Weights of a small self-supervised audio encoder (BEST-RQ): batches of 128, 48.3 epochs.
Rows from block 4, named by matrix and row number. Rows with one number belong to one channel. Each number is 128 + 32 x the weight over its row's rms, rounded and kept within 0 to 255. All counts start at 0. Numbers have three digits each. After the name is the row's rms in percent of the matrix's.
# convs0: first width-9 conv (model.blocks.4.convs.0.weight, 160x160x9), inputs 126-139, a 9 kernel for each
# convs1: second width-9 conv (model.blocks.4.convs.1.weight, 160x160x9, transposed), outputs 126-139, a 9 kernel for each
convs0.21 105:083140126105133126163139151119118127096123115105120149127139130088067201094164054088114109130144155161110144108137104157079162104127172109133145098082138076117165075117106054073105130136115128117145109086138113111077105119107133118132080143106140042196162096120112107163126117064143066133153123123117080146139084123136197163123119122087133124116140138087172082106086121127113122
convs1.21 103:156110140171059117130115143124128104123084071116094164107169081136108125138184088100110174132119084149132060099127152074116126131076179147078207195190134136145097147145107134118162111174140108166153130105093118106082101131114147110104113095134120167108145159142114151145138079086118101122097171090215151130127195140131046160150133137075145102153162132161164157152155159183175126
convs0.22 111:155143108166086084151095119103143132054129193087171139128111123150087141120087154141089146121140150122201112080124161157118109084133106153119174106146106152148149133114095118098101027161175127157106137138125090074158084151164066121087137101130099137112132123101167111103145110084156098159139154147110112129060180199026198172125110116177184116094111107104105124154108093144091121
convs1.22 113:151117139119081086125146103110130095089128128197181140101153101084099123084097168123080136144131118156092131131142090133126057141099157113129121137079182135083166064138168152074129176128147130105166144129129155092067117120131163109171170072144106081122140118110126127090169156098079144154044105099131121183032091199077101064127206099092154093136173142189046163156102139141101119
convs0.23 086:162125158121112154134126096138080124144084185188159104092116129131099129121042079089117116111123145151156097109147097195176144167079139137146153121141148092129080118118116115128098104070147131085102071126109125144129145121112134160174116150057139088112137134093064154129081125118145111089147159147081176055044126079085082089148115154145106112072117147159149140100133133119121088
convs1.23 088:168142092140119186113087156172120143123144089106149142108136077163100108074185116165125134122141160124143129146142180190113141153183151063040131116150133104144143166172112185159115071079121183075087115104135081150116086103149184129127091120116140145107140141158136108111091112112123092131134153107128118150185124075100094119127130150162102157081155083094135134167183110145128119
convs0.24 098:097081094117148130128123220136115124135104132065085064109169134082124078145091137180122134103069161096204075136111142165172156189112206142139123122077135106131136095155122140193119120121142122111052097084128213173127104120137094149131106095146059145117144118093165090102131146097087121137115112110139112054100109122120126108122206171126115160114126172119066118111110103182154155
convs1.24 096:169145155151147122145178104140132157121104102097082066160094093146170134086097068119129033128098113124139173122133059153098122128156042146180075113129090148123107156155147147153131121177139108128119099116135144108123105158137161155106064158091133111115075144137146135110150123170109120107218102145109154107130100116162088172135128127160101140085098096118099112110131078112139175
convs0.25 099:228168146105145107106150157136143121145131134119112185103161171168144108159109101123134108093125151143093158188131140148141174104180150072153060158101108094149094095125160169139121155093103093098127172127156138098122123146159200131186176145138160148197113122134078148141152120130150154089123193206093062101157139127193139086092195147121108124095101134149161114180111102128132124
convs1.25 096:132051087172220106090104063082092134140074143160113165124123110102125138130121043103101171135151092068159109110129076149112114125102200113154082188068116140127084122126096043164098059076164135122127148087101137169123171162158099156150167160112070082085106088150170156142115152105107130146132113077125170140156149160074112103085127146109090144153095123133149168180176113097131107
convs0.26 098:158171156075187132088078092133152185126117160117119163119072038161149155097094103131129118140127124151107126148107160076147124150102157057173138090123100132144151112140148166162138097081060097140143151151096148149083149070171157155153142096156140111094150138160148160099110134124092139115090116186146083095101145164146138155101136179117102166068152109103144097112115104117108074
convs1.26 100:146141166147143173160093122112167133124151108104091157150085125131083078139147083116146118133132154182157113034209132209089160101150124150126083152137131154173124079128163145118108114124113179179119059130147153181130182148120161147135164160107127163108181107115119166176164141152227080148169149141156132075141146139113142092120177111109075122104156063159127101147072155107120087
convs0.27 100:070196071194068119105107129146159103139122148126151138111136078176124171156141150110119134100188149143122187087169133118126144168158119126091110113185080099165117159150174113126130076139097132136126114080164116213140071135135142155095141124118086188123119135127070104059132122113137135105106134157122115148140181123092127127159101127143139129118130140120132097109144074182136155
convs1.27 103:106142064169189134052116110160154106137160112180078159069212143122124137135118119109176116132148163106165142142115155143132109143118101116153085134082150117084161124156124093144108108137174139137140064171137129119191110172104179095166086149074133133105146026159061164031115158073175131158063184074176126095106138136181081140155156180128139130130115136147132150124094127121086103
convs0.28 099:109158096134242144055124113191151120140160114126121148115136123130186131109110110090129144103103133139135152120112093135081106110142109080142150095112102137137167090137110119138108141102117065143110109081127123103090140125097148121094146144124117135076112131129115115184101093127099088094087143138090121141127122140176159137131132176140077068140185135153094146171059132116157156
convs1.28 097:129131204151131122154130104158132098115098200135110058143130105142134129133067174146133117145146142186168128164104111129085085148176118132160127099083175182115194075129131151168109192138118213059058113189095175126145178113119115062052119085120119099148132142112108128116087161136164102142111117150103098074131091151125127119119167145083134114096146110073141107126122179153132090
convs0.29 098:161100083076099110121140091135128169138134145166100109165174119113078155152140128117157185178111097155112107181127089101105123159148071129142153114178058196120124104098155187160139134175096152150127108154091086140161115128135176158152219067092163127086158134087067104164176079091101095053124108151160148116159204130120105141064114134117173124100142109128182119121146146149097151
convs1.29 102:112107144142057058084095139132151125130130127151111049099081151175107176102144134159071147118041082150158072136094176113166171116166157106149113152113107135078154188125163079110106110134120140086165092165148061103141064118137111108125078125158160161147101129092128140190131119087105129078158087158074153105179097107114156134130068096113106103156105142152155102136074137118110155
convs0.30 091:167125119183128159132125101183111164137121137063121090075091114065173153137205134143141151131135106128112111151175135147185107137121145131151139150156077126084170081068073033110101139140124057062069159130165145167145107113152123155163078160122115089141116152129123143119159115117144104087118129113171131184132137126148120129186094174142136148168103129081132135185101144096085087
convs1.30 095:157144137164125151095116031161104181111072120153090107167116152154147158108152092118134101112071099157102189126108126124111116096118095139078157113170106127164139104111102056123181179134100130131075045091128144139116146136109108070134101140106164138096199120151105132131121079093111164068131149090115091101125176140184153135125141103161127164142143152210160138144083125080157100
convs0.31 096:128138177163139118112160207116094139140117108098104132094167178133194128132115121197196145081139173130130151175072192102133142105159125167183090122129102091135175114075096106110118122175132173154126128126122091075156129134164135135167102117127132149176107161098150113109169092100165130135151119155138120112123085092118116170109197106110166139180151099118084128126107134123128124
convs1.31 096:141157122187130118163119187167106181153135142065165150163139126107146146096151124103145150128087112035094058138123075130106156161120135095130133093093128158133103127101173061107110085125156076144172150108127133116121105076084085135102138081166143077056102130137111071122173177124150116127117113129143119149142101144097158116200142100106145055128123113139137172120139173182125192
convs0.32 097:151141109126069094144151153148094165091142061084118126125144089123130132124162178094111118141151117144158044106069086116179137157135167102144118134099113112166083018075121147145120067094102127098097159077129142063080189133140109161138096150101162154150124087155098142062091046109147168134152127138076116146107152074160177163168175136082094067144135133175074065097141152136134149
convs1.32 100:177131120147155122141122107107143193061098175123114038081122119138146146087129149072121124115163102118162143096097122120163145113078163154165151162112108067112153159151120118158094129141151153094143115130130178136132128078156161120147166155092188177174191155145126128163085165168121125128120099050149150157077086113054071107093148086102120081056138166123099127056130085129121147
convs0.33 099:098166101119109145070123152221104176087104103174123112088140121139095118146094094094155083135093144105140146147121164125130162137134144115093081135112185179175136199038142154107145137180192116121162150116205084092109176100114191105137114190117108166121134123140125167144147086159087084134165104140137163125144140176132115130176138124138113155157098139141103127091121120129137134
convs1.33 098:107145112129128076136126107148135128130077114120100065089156053146185128104118122132059097100102168177146122146123099217123194112073088066184101169132165166115151142100096101151105143108120133158135103125166142116076118164139083141167112143095130088116117146196140127154107168150162142178082145097121153161139092126088158137200133181130117162116176162088141139114146091054099174
convs0.34 104:158105061096134117114072127160048097121098080117084131145095155111123115168111082179131151086112139055115185141187088179121134185123133128116126169089089136041160096152107146137137057067114115152097104124190107083182117163102135196165169112206139098136130111146140126121065066140127131167150142165197163123183117128141134160150127182137119127099145128150102161152101157151166125
convs1.34 093:108059135086149091139055163137135156084152080182109148161115137126145144137097129079160085130079052116147127137097130108062156139133141195070120142112086158123114104104113073101136138146095113050159151164042078060155124110128129128116076085102161114139084167222150158080131127092071084143096115152091088090174108115068176155171149115120127140114117135125110131119129121122127117
convs0.35 095:164172119150097118130179146137128133167094137102096119168155094185163193050183133207222126103121094180164103124127123156134116087115133122118172057151102165115134115129101088117169111127120077070113152134120148189043071095110132131143107113128111113171122127101088083152048084154204071183130168141096131109098185158168121120158102158122161084132151128112129149112116097169125107
convs1.35 092:102085121128156144094109100126132120128125153118152134098116156113138116132074170119118105049110120095156132122118144092113118130144166120160127123159138172156149121084122136138103135133133104178150142153177152148174116144077214187160103105140110138122096076080107130154177153176118104171126172127107126129132140127116168193134133140086209150120142130114129119087128133129155152
convs0.36 096:125086105118103175138121169106125141077120151139131131137080088111082170140121115152088081111138118148108102134131137181183116072149107155138167121075133083198103105091102093151074104142069157116038086148236143246188123148144139131078133075161118130177142143091168094116136140149125071144143114160203186172076104181127103089144153098132121145122135153105165104130103054095082102
convs1.36 102:138142123128132156100140168104132128180110152138179150111117112151145116133105084113120050061079090138139116099146163092145157191170097088122101133165156117145127172138096123207142115132113131062000008099175204168145204154136129134151138104105123141141122219135145113123165112105118136109136143162100052029054084164089110213108100081147120142053137098125140086102156148177149135
convs0.37 102:095135135119117128211175149102150136105102109107107108106139159149155132140131153154153127082138179184133140170119150169108106072098125134099108087104132107108134138133127116111164141090096088075120208185113053094168125104167167154165133170166128113114146202165164118142181173160129169123097148128165126126142159175128148084117090109155149152105067121123143139121143156132089107
convs1.37 111:141141173070076115081112097113130086124119092080153120092102140148141145126074105118099031068095138114123093142178133141188120100077116137128074097144161122119104187147102088098132132115108115156202123115053020064101063092144148123152123132185121093114115166202169112155140140120081116132122131154129117133150121198195180118102116141145143140110077073121105129144125105125124162
convs0.38 091:134109140084090171127137088135143105161096053145153130170152197085214156204120099118117171141159121153175165110133146070189070112152139103155106141139158180169102133142110111145195165110143091142099096094074171151140127145122139098089099116088167101135176085097095140116103059112144172153111158129139121142123133090150184095179112132137075111101124138170116174171160180147154153
convs1.38 095:182116158169182083124115151125156130130080153123131124150160083147095131114090137143180117211110133127164135159175064115113131067087124086112120131087153143135144120079120092168085198150158113041097087077145062093105159110133117154132162071151135159112180109129162115160145087140087109074158155130098108116107149091125142133091123141155158178133096122174090117129152145123139086
convs0.39 101:129155111124084140132047125105128085111109146108142088097128070140125114087137123178092102136107127180150115137085111197113171172135141125139072149165117134116096167102146142154153100128184148097121128160128110193135162115135115088144151129173205154106117175148156097156135111076117170127140099126096112109126148173191166172155065122177169164154152113105199173129138046092081116
convs1.39 099:117056105104154112145118126131130109112123099147154153123100114098120142173151146129178123086130146138161161061080147147138150110091147124184132155069111117157144162138101191151199147099112170113143127115189147147118125137137060128093101152123168091121110158151192056066179131118168077177152119143160131106058143095174159131138160141144127159132106123131167177157079124111133084
convs0.40 093:088155203156075139016143069164127090136169147138147139095153144140123167115152126148122150111135164147112126101103121167121191124147118118135128116125136149159088157079101184108060136115137137107194112124042072199091143119141152164096119121070159147137153177161093150109165136157067130106166090127110179084090115166118082128137150151158155156114056161146161162139105094152055181
convs1.40 093:110171059190066124092145102125096124111137108109131101173140149092114165068177110130133159159121146132147122100131102133076148070120027165138140140097163138068107133125103106143124134123084106140127132092165149104161217140205166167178111184179148168164065097087072129106156163144108161144137131082158098096157144086113113118099096134100077118168060186205126151127144101157097133
convs0.41 110:143127124147098164120123128158152128106103117127147114161181128145064135140140112070090144159114149087164141124080139119072210086177122148132162121144068144065129065114144133178125118125120112114073147162093099160228099080117138077109149119147136158142120164126135123089105139104164111115103117165083107074212128227153123114210057128152128110130118139144183149143105082119099138
convs1.41 108:151126083151128097146149135035166022152101142155180139101130127137077129092127104133106151079121148093158097100152144173214082116121148148119154114095130128103172132051095139128153105178095116195104075152106083154148087155069211115092128178102164151100182096096154063160115094183104156154102125105120000184122140154094170096122124167050169174133109101146107138147129076113140079
convs0.42 099:095149167135083090131067103178116086127106138117085158096149118169147057128135137189142115092149161116144094159157061090173114136154074120189131137129133137141081142076108174156107106049091117116084111109128125123087117108193171122151128095094088191113155170105099100120109105111111122108142086084036168149105123162149148105255136101132087093079188078081115153148079150123109102
convs1.42 100:142144154124144076174063131104122174080198133177065087154126086133148164116081101135075134156100087193130147141112141133128077162132121115130079069130047109109121128175097132106181113093125046101109123146122103141127083117132114145147181167137087190135134085104124139130068145117164090119096120126102116137166110140136130173111124139151106099081134116098151096091116121097125127
convs0.43 101:089134136079062159139111190129115128137145139169130179141097106165159120151177115107119153069101130166181094101093113191105174128185077138159161087147112026033114120154112112104161112075125126135159120125161165130122143145080094170147210061211103129152079084104105158121117155114108097095137157075162080165142140140052130171142092088133082086101174080159144128138130101126130123
convs1.43 101:143164076137152178142187166091154128062124164086198111137081117124159114108138153164118136124078126044103106187148135137141084144071123130138149178150104109137085125079147158140156137122166160127124116151131151160155156080118118119146108160122197110121125114170131112189129077122136078074175072101159122114144193184171126116142125166077138101116094176145121166118158130126157107
convs0.44 103:119093094102152087144116137146169088119147111108129130121118066084145132117085115093163165120143138135114135135136124119132126136092152115101165104139113147115197088143167150090155112099110158191155106108092173078183134082131137107149148122135086150147126139165183151148189087125122106117123162130122165101129191100102078092152143148107124188106113104189136090115127122116165105
convs1.44 100:147122106138153075137121111152156113129100120113181126039175097087169066164073081142101141127123135139149066070136121179123069133072123110122137163149174155090177145118174145104097107166113172113154060102153059116128108148108194155107126208150060208084108082130142150130102060161131184171131141149129109140094135132082129122087195155128102157074149103141082146133137167075151092
convs0.45 100:151182142125102147137145128114116098093119147141125131111081131122096163160115157118155172120171111173178181108188155160180129058141125137132093131076140157135147168093100154099159158158119149056045121126131153124132105188171133120121115175083133037157064125163150156100127143050057104085154139103189135143047136125115144107125175158183080069111120105083154119158154167126133114
convs1.45 099:184100186132219155148076139154111105154187188147105167144106111134099131121167128148085136062094153156129124082135081115169113174122121047127114090073101097148116143099160199123131183159095108085030145109136102150128168190163108128143174109098155146160110135095135124123123113114077153096125112172140082116107083130125112134148125153155117170113154145104196141127083135125109113
convs0.46 099:134168092112158112159080102117138039158099107136092132092112149175122134082161085114126146138170120124142072173168138158119156150130098130092095076091091154125148130119099129114130141148110119139178113104166087132117082071123104136119133162094104110073145222103114157081145172159169085094166115123132137138158174162204096127132110132202153170132115105120175097089094110095146127
convs1.46 102:146118127097153110193118162094161149177155095151123156138083133153117127117106164126157101136098138154138087119085172080144119100095148140134124068188111108169149120170123139108126091138148119083163200179080095124147165243120164139117160087122200109142181124080131115145112137073159135197132155123124085068074090131102134097102089123136188192170150099100096117111155090102124083
convs0.47 100:117117129141128128072142107099151190184126158141130162085162092126107112112139136041173108142147135132131136194152151177148147115103183125079153157162138090139130124175106145116072112111116194146148154159154149127080164097077118125063095108126071164154183127121120085105094074077157132111112153112025147092106061126107109155162174120185132118163149163118105060127093135162117126
convs1.47 100:108113117102085107119171141122137079178113097132121141109155133190162143114133167082161125115160088138101121064122126133109153127143140106105129121103145166136169118123126122166080140112173180200147176148029043177108191134156121172141162196152141165096172136107146185198131100160132190127149112095047160170118200127179096125108129124147089119121138089114100069105133125125097138
convs0.48 101:122125080125191085098148161145143091138159173201137132095104130145107097108150065154105108116155133165125194159136178121139110143142114142136099087117051098145107099107117116083036046088090208115135122070135085078117124137150136114138119085000130145130138120116150199098101131122121066108145119076152183158142082139092115123116149130146093117153151161127144114136140118191145139
convs1.48 095:095134142139123155137165139129159083141153128133127139140121165180145093108123098106134112083077125146108094160136173059117107166145137071145055100067093125140121031112076142136115116093100167118114141143129112115137139103146128119151203131138151120085077177094101153163167083128134114127143134158172152157121143138178126112137067122124145130071081141154109111165139171160142167
convs0.49 093:076112116108155070151130128117133155171124127141163127114172078159083096177209121130181087147131169126059152091139069185071121024194058139072092110080095083100116184129185152131132155154132142137162114155149085147170085111173153150108172126180141166166108158062164157128141121145153119161151162141102137111114127126145171106178169139100082113119100114108071124140108173139101089
convs1.49 091:176090159156135116111118129088133158139165083154090170181070158138076115154146128127122157057133091107134113134158101132145091180100215101109034141125130115187134156156190151079085133140082160157124110112121105125129182121153083149159221134163156165121156171174136158169203119162103163124130116085116112112138153105149131051135119101136070116083106110122134129199144140112100169
convs0.50 090:170087087165082125134158129134098108125156120112111151169143151142109107115116094141121143153032099124081150123128176114147037125080115087121147146194154143096119157095145104109132145112178127188103153151111175127114101076140075100149131171156132141122101121102135130126153078144115092089132100129109153135114135085123105139092064102107095104122154076108112103143144140100129107
convs1.50 094:129082127113163117142135128137146179122113119110177142166148108090141141076099139155158097150143153119180152122110171094143181177144161187142145114172109183124150096116128111137137147117136113161143125112123139143180141111155132142159074164105131120111129135146138132154207139138144110153107111199166145166152123159122137078124186127132146125068117205163135086148101169095171130
convs0.51 100:156133096139131145120159110093123162101144146120162172152137116115134145073121160112085101140127149101140133112181117160081165122147121115166115107103095159098149145127155079134126094182087145160185100082144112121116126108118111129148122137125135112065161177117155146149158135140120112099075095103129171180145118115076157205148141205102088124084114136140121114134124119142082146
convs1.51 097:135074184168119123174139113162147174152114114160125137041135198131103177133138147086115134151112128113107134099137080152132123098117171148127132165166125164136123137110162188121113113094145173090071092166144181135125144149157166152142141096181164134092124128135180103163156108089109118109071137162214122132153088181146158127167126106157138110120124109107125141146195094188115125
convs0.52 101:125166111142156038140081105142090128137083184123099161094128099107119176146142177097137051073137142155150149153103135183150108110133087170111108116177105176155163170107053129114076075163154109171109096141171219134165153130094128119138184143079127149082118133181155164152166186101124181080091127105188108109167139121178133098153087081168118096132127101173163102106107134176161135
convs1.52 102:125114108108145105153148075155172054065094150184184102122112052118150111071119136112108126126122099113135100162098171183177092141153063098136179150162168196084110094126091089133114148164159139059045101128133126150122163112185169087129129133151104077127108148155097086146167100103161045117148168203153145089080132104134074167111105146074124163113118101089150108088102167104110145
convs0.53 098:134133204096150057090107105146137168153123125172133112172086132136120101130140108139163177083166134078156119080124101188114148119083121125145085115119091124187132077137122098123169110143147094096096184156176220242136164096144199113156134161135141096082104081116110148099098096124188115067114163090172079115134159200182128066143199210114095129116165153174122094126099153046060122
convs1.53 105:170106159082132169168084100163110083126119155113090041116112052118148089072121109164118168188142151142136116115122115186122094128098131110151152101094116123111139078152111164148180129161194164159108079128078134180102071128130121136168102076059140104138149146155105145114126124165174138145056180134199113148117145122081209132143099143156126073076146132122145063092132105167139129
convs0.54 092:175152148075122213153103043172149072107104096143144199093147087105128097119154117136093111120167118104102137106123170184060241123181098137112104170154091101103098169130112140115149152181118233198094124105113169183118165154122097055074080050139095144097112157129184100151148137101102085173123152108102129162130123123125130092124127116076098170132091161121136084085137141154133126
convs1.54 088:074110094077132115058114095134128136159117199148127096135127109125057124107117134129130077102168178152079143119182140138133123171132154165151130107076135100062142138176135120160125107071120152105159146161165094128129115129064170079182130172175148092124167138132152173176124118195146149126239131184093148157159122087123110083183062178110180150143096152146138097101139127150130158
convs0.55 101:131194110170046095099114085136104131118116136147106188088148163161118098147185130135165123158117167126119169160120164100170133072168113157146116104129168127162130115070146159085103168052158139140079167150140131119157154116103144127152162131119120105092115104123172146099122147126110147112180110150143129162182151113073182094109140070133182174175163157161105126106126174106119094
convs1.55 100:180162139154121140146139093130173176054172089145124097111185124137079155097078172147148090172064124099080141130105108137044139071101141143122129137165119138121097122166127125094042103100124132082077088117175119129119149100102194143160089135108176135136098138122112074135127156072118137099145126075125140161115184083112172053127098069087114071163082163136084100112135179091141157
convs0.56 099:121192117114137176104142119149118148132124140085159113079152093176142114189113155116130171150106069109142162102164120141140156074162141095106133094084136094154143107142178131120112100076054090103094095167146123125123177149167161127133119122089063111113128136133152092098125105117120126131113075117122149133145163097147140168126137151162084145120099023091139076170104130098161106
convs1.56 098:152148121095167155186131136102131123128140166064124087168156103118126158095078172129148127123120100135100145077122065140143126170108151131024151148128155087110159133115170070089120113121141152184124119124066114134124094141106142164099141102125144135087142080129124067125118153142090184166088196147151125139114087155127123132168145153079065069104076071146128150162065118080120126
convs0.57 105:081109074144152152150140154132087123105142093110111114162165110115097065155097173096140086146079080154106118122128101114117152141122127112168152129158148173124177123134146160112134028126131170189186113080082085158164127117117085137112078142093138163145083118115100121102117148158112105144112138145146094118148090159150147130176133062137059085136163174123123155152082121147080122
convs1.57 108:096195179154103169177108094178149125047148141170082108072099084084195133133100130144122075101096093122124174126113181147129089145153153128057193117181108124128094104122138111171092147135104153210129057123134120084087162079091072059106119121134135105107151097090092119079111148176131123154123179078092125129113085120083169118111089158126103140086116085158120115124139126117112092
convs0.58 106:099139114128145108170133094131138139097120131096130114123132183139150125161125085087203174147116118132123146159113117161108141097111126124124049138146094145114172186130118090102138135106136021145156148143158177129170081076136102046162179168135109170119135138100142137088112138141130140143141091157157127131104153112128208163171094115110128079084188076099111173150139182122107167
convs1.58 101:176112150147151087100132154185114155110122119178157089120159155127167140175157073104098058122108137117122073155155129151160114111182109065150077121062119168156171120102117130114128118136074126182126154228113044090144083114154127142135100134183162124163096141111169136134150137107125163103119092086070174059139083173130156127043125150143153082123152151154108164176155098141079123
convs0.59 100:151126183142099138123104161113110081117109116095141096152098101121115159147166125124128147075074093174160117069142126082117137135170122095176142178116117124136137140164087128121088144147120117103099130201174067126131156179134074142107115122170117085178127162154120100114114137119137125121122133131191104146110113125115137152141130058155126095164148129075153122206171123134141099
convs1.59 100:097132101103110125164141167140079073093167159114150092118164170112083148137092202043158174153116168156139111081110081121145136122190139158109131094154126100109187117131116159183077119097135104132148154162090064113126115161148114097123119157185112156115159102207137147096103103102101114127125160129188141135157103099131133206121081113128151149117152199155151147162138147157118201
convs0.60 120:125150157088068182123074150118117138132081107124123144154134150145086126142081113106132106119144135199140116181133073028061099159224116112093120104089105145106135088147154082138140070141109141121073155157050102144142136154165136149146131153190144150103103164170142130119143123133104133155162120104169143096078059092099159146146151123138155140164134150115119105114121141128132131
convs1.60 113:089119128174131154139121147159163079037179132102126142052091173166181101118118129109151155145138173121147134113138186145073145158141132206148133126087127160119121162134085132086102088125164039157161118135151171142098145144104104108122124113102184190160086126101082153196130141130131078154161114169121135140121124110111156162161144052132122110173125081107112156092059178116064118
convs0.61 109:161138164096174160090087124118132139114092116123147134064120166167116108122096111127114183141114161111135127210123180087153129088142104178110101111101161097173110108142077120154125131140132125114132132109111137105100161154142161126097142102134132165143058159134148111135138092084122155089147143109119148139060159123188114112113187096092142148151132116157104148120112163098165135
convs1.61 100:130089169080122128114106081118147103095148161141121138152106152158183111119186105179132147103154177175128116137094127146102104110119126150133141146119100150150087165154129161165121094149108171162096128122142119117123140101196092158128123109086173089130115157108131150106123142094132140143141150084068200105192147159166113117139142112127085093119143150138164146122141157114162127
convs0.62 105:122134144126164051097124125140143126129174171124142178168109106160067180126144118063109104132102164169182183113139092145151092133150149169147124095146095157111122137126131108120099077099115077193187079066165136145150110111137106111095118116095105125111137100139188141071095117166088094129098139102095112067122143169145119115120185108092129113110082163090154082093142098132148115
convs1.62 100:137043125129138131111111128024142134091079089131143173075075125137102168165159122085161127162103132112115125152137112138110152189135126170125123112085098170136128115133181133130104155109120159118082139072077158106071194144104106122115176163125179104146146154138128168141117130167148173174116131124169108083160142127144140140101102115081147093109176093068118141122128100136109131
convs0.63 096:099133150157093127177138158139117137126113119124097144156139143111132157141159088085128115131123168185155142141087142162143156178153169067117152137174132122153082138198184157125129071113153132154142119112078103053098160094128092121196158113177167153145110151118099132155150085142120102111114089109079107104168133093104112151056161142117070096128130074143127136078127091096100199
convs1.63 097:133155070121133098104152130142165227138148130143123170107106124018120121148142138134114123192163120133135080134129124106134122136068156121159135119055130083189107107123160218138103091107118124063219151137143115155149121153113126084131125092128093136096127178133123117140217163110134149099106106119059153159200184192087074151151114177152158103080061114112086132162172109145155148
convs0.64 091:121097125158138159099095113119100169133103132146127087153128123146154158109088127101119139189098122109131130160144190154154124095100127153138186154128164048142034158123174110103113114119110085120135113161153118086132079131120111107127103121126138091119168156152128136136149153102108162128168094169125123075153141144177123149128146099122122109153138148074147130086147138117158136
convs1.64 092:117130084173141118167156137166097105069110097193118187142171140115130149155150137087084175040167115158156117126117129189115101137125123127141140169152124106133126185104129120140174130154075155124118136087132155158129152136120134161117121157117136129146128123114171122153098060087118167149154169138085186110164146135117138151134155131123119155130132084129129103117146138126084113
convs0.65 096:161113147172099164097087201123112138203157144165057153128112184193119167116125175052153115064083136107121107132141103162101171139129143106125075107113142171091147158155135154126133141133157087171140181165132111167180131104126133089139156134104139143126078061189124133160095112144158101120117111075146099121083088170089080085114141172036090090170255148131154158171133107141149125
convs1.65 095:149124148076073150109116113101118142089131122106099145184139119135107147228180104142202127135172195133139151175164108161125160201120160093070095121091113100178057112157158116071052155127093153126116125195153119148111173134138145167146127131083091090102158094176122162139138197181176166170142107194151142166189196094143128098206187118160110128127079135116130144173116136145127122
convs0.66 096:161050166109095132097189153151109128091109139123117135176089177126115095112115127107153156165084153105163062070174122159158110148095160077190081126119139103119117065069125122107155116071068133145142125120095133143103129126144113183082123088131137115105157101083146089123125138132137102198136169165080098158175212142126140143200094178159139124106093099127114101100083175112184165
convs1.66 096:094173159029188049073108122117130131103136109129124138154128168150138125131132131112101123145135192184111111105101126077143112114105162145130142114110146132140134126140151112137080123127151071168136132168156141134132141147146113193159086141147069160131167087113144097097131137162101163112127097151191081171167126140138071155116098182119080137060106152118138146138134133122139142
convs0.67 099:125140123133157088144083127136105109113071106098104118174085086150128146080162118170131153087109101110186089170075155082130122125090182133162115145101124117129154113082151192184113106165169115110098136155229141101086079134125094098198151154116171047103116146132102197178103132125156083132138086121138124108174123126130116112144111130111115115158141144135152166152146122129139136
convs1.67 101:181138119108170102120129154161140146135107087226124153136153078125140156147125109127078087120092094134133163138153064143125170159159081090078125104165149160141107144132132174119118100168107084163075067034088146139168148154173132120087117115146114164191143134127058194123077142115116158152154159118110104141100174147035130139179147139140082132146147085161170179191113117101121183
convs0.68 095:195101146056144176065219094090166095138178135170097153110129109168133139111134109099131113103145119105042094202069105135153132131234080059168091137146113182147119160132129134126144122127148179161115095117131118112074131082097138117118114119108095132117121121118099142116155114125125146124158113068072080150127169147125171060142135135145162168139098133173130123103112099117124153
convs1.68 094:173123142137147138172121129088100129161092161160132108126136100080144008152135112148170103163141113139123134124140145070074111071118070106177176108092103147111104125101158172119107110143124162130188111086151112193130136095155112137182103129125148145118154117149126191137135053157122122088143108121128170162156152145196118141136127093057118136102078171129122101187114143101079102
convs0.69 112:167170124110149127116172165141123091120201152107104170140131130176106138181133154151082136148139180171118095065119097161191141103124078136150168057112144116188112120112184182102154152132136116103136136124115099123155148117128151137126082106134104092127135140077130140155096124117126139194126132141121118125194164093117129143136108137186068061103203170142106084147185181112082092
convs1.69 115:092103134135116157132095135146093152113106102208192121137119159128132147143133150105142199096118175121190117123167114124101041116116140124167179123090125150109126083182139157138130149138135141075139103114187147152128088131067155118079138165111182118149112108134082114119087087126076125138104149079086146116123189149162088097112126151141166174156145105131124140135185122171118153
convs0.70 101:102120113147099051149161175129155135146143074136114148137116099156089163160129078138145112140183143165130112130079128166126150128154082161099218127114176066154131115158144087118146160116043177116140145128120079128131056144153155124114129167090097151142128132121133116108136136077129153115192149065135118129126173122079168176154151093150117104072143158123121126127123104102089146
convs1.70 102:101114163135079088090166166101064114162147139143135116171116097144111123132146087111166152151158134134159116137106153150177109123126124174143116187158125148137182141095168122090153094143118124083115151106154230125128105128181104101092073141073112162107138154137152115125140124126130110168060110087144139088134170094146052150141130119121154075159045135145109155109070141136182143
convs0.71 101:199184192160116083116123081102115142128098166171114118166161113101152141145180123085117095142175113122104138106118089142113117112105093171123105071184107165131120117180172074115132126154140018119182086083122139117145066113128125167114130148174092093112149133145108138121147181115070115125153105101148143176126141117122173133133096090065143207115135148129116090142116113126113128
convs1.71 103:081136137138096145113146153109114091166160105113169160100143126101100133107125180158149179129158122107085122105186192133153141133100112125125105139106103139131131181178141114148144152180110124102076104069059094139118088091130135139130121108095081200073138101092103099134138146114116101120181132108171103116158150070110041173078092096091098148118166123164170085161117121128133108
convs0.72 093:112127088142115170110114073143111071096088133104070167152187076133118108116112117152113149111134102069174194132146185163104115151161118093132149130182136095087099145166153177226174161126090149182148108132146100111138099116102156165130080105118146190181129078135102091116119166102100128121121122137086099160147152112127109137138133087187152158148104124129185169115121145092142179
convs1.72 093:157135126199106136115119093133068169119111124135120168104084100079049128121093104085148018120115106150088153086108134142064168130158118051115047090102150118103175070173164128152136129114195159059087181189091152184112139159099175105128120104153115160121131119135104133069103086134093142123143103097116123108094136134131099147127086121138142121125108105153122188154116131128120156
convs0.73 087:098094155126138122117096131096156159152148134118095129115127141152130135157125114096133168100108140137119155154171191140160168133159139148177209094137094120110122084084076105088148158125131136170147107078096075160134121166125140116118149137152158131152129137131122150130093126157098086147137134088141189167118102124130103118127175120155107125174153185142128167144121151108147136
convs1.73 090:145141124147047157110207126105139164160150116120162121174138092139139085142106061143115132107184049136077139152140143198127095103077090068224056153104148115104161151126107157065154120168130142120086156171099093147150131145138142092115137110150084128131142154141166141176123131114110137105149127105110123052129115150153171153137182099147110052088158125118110105184105147115119113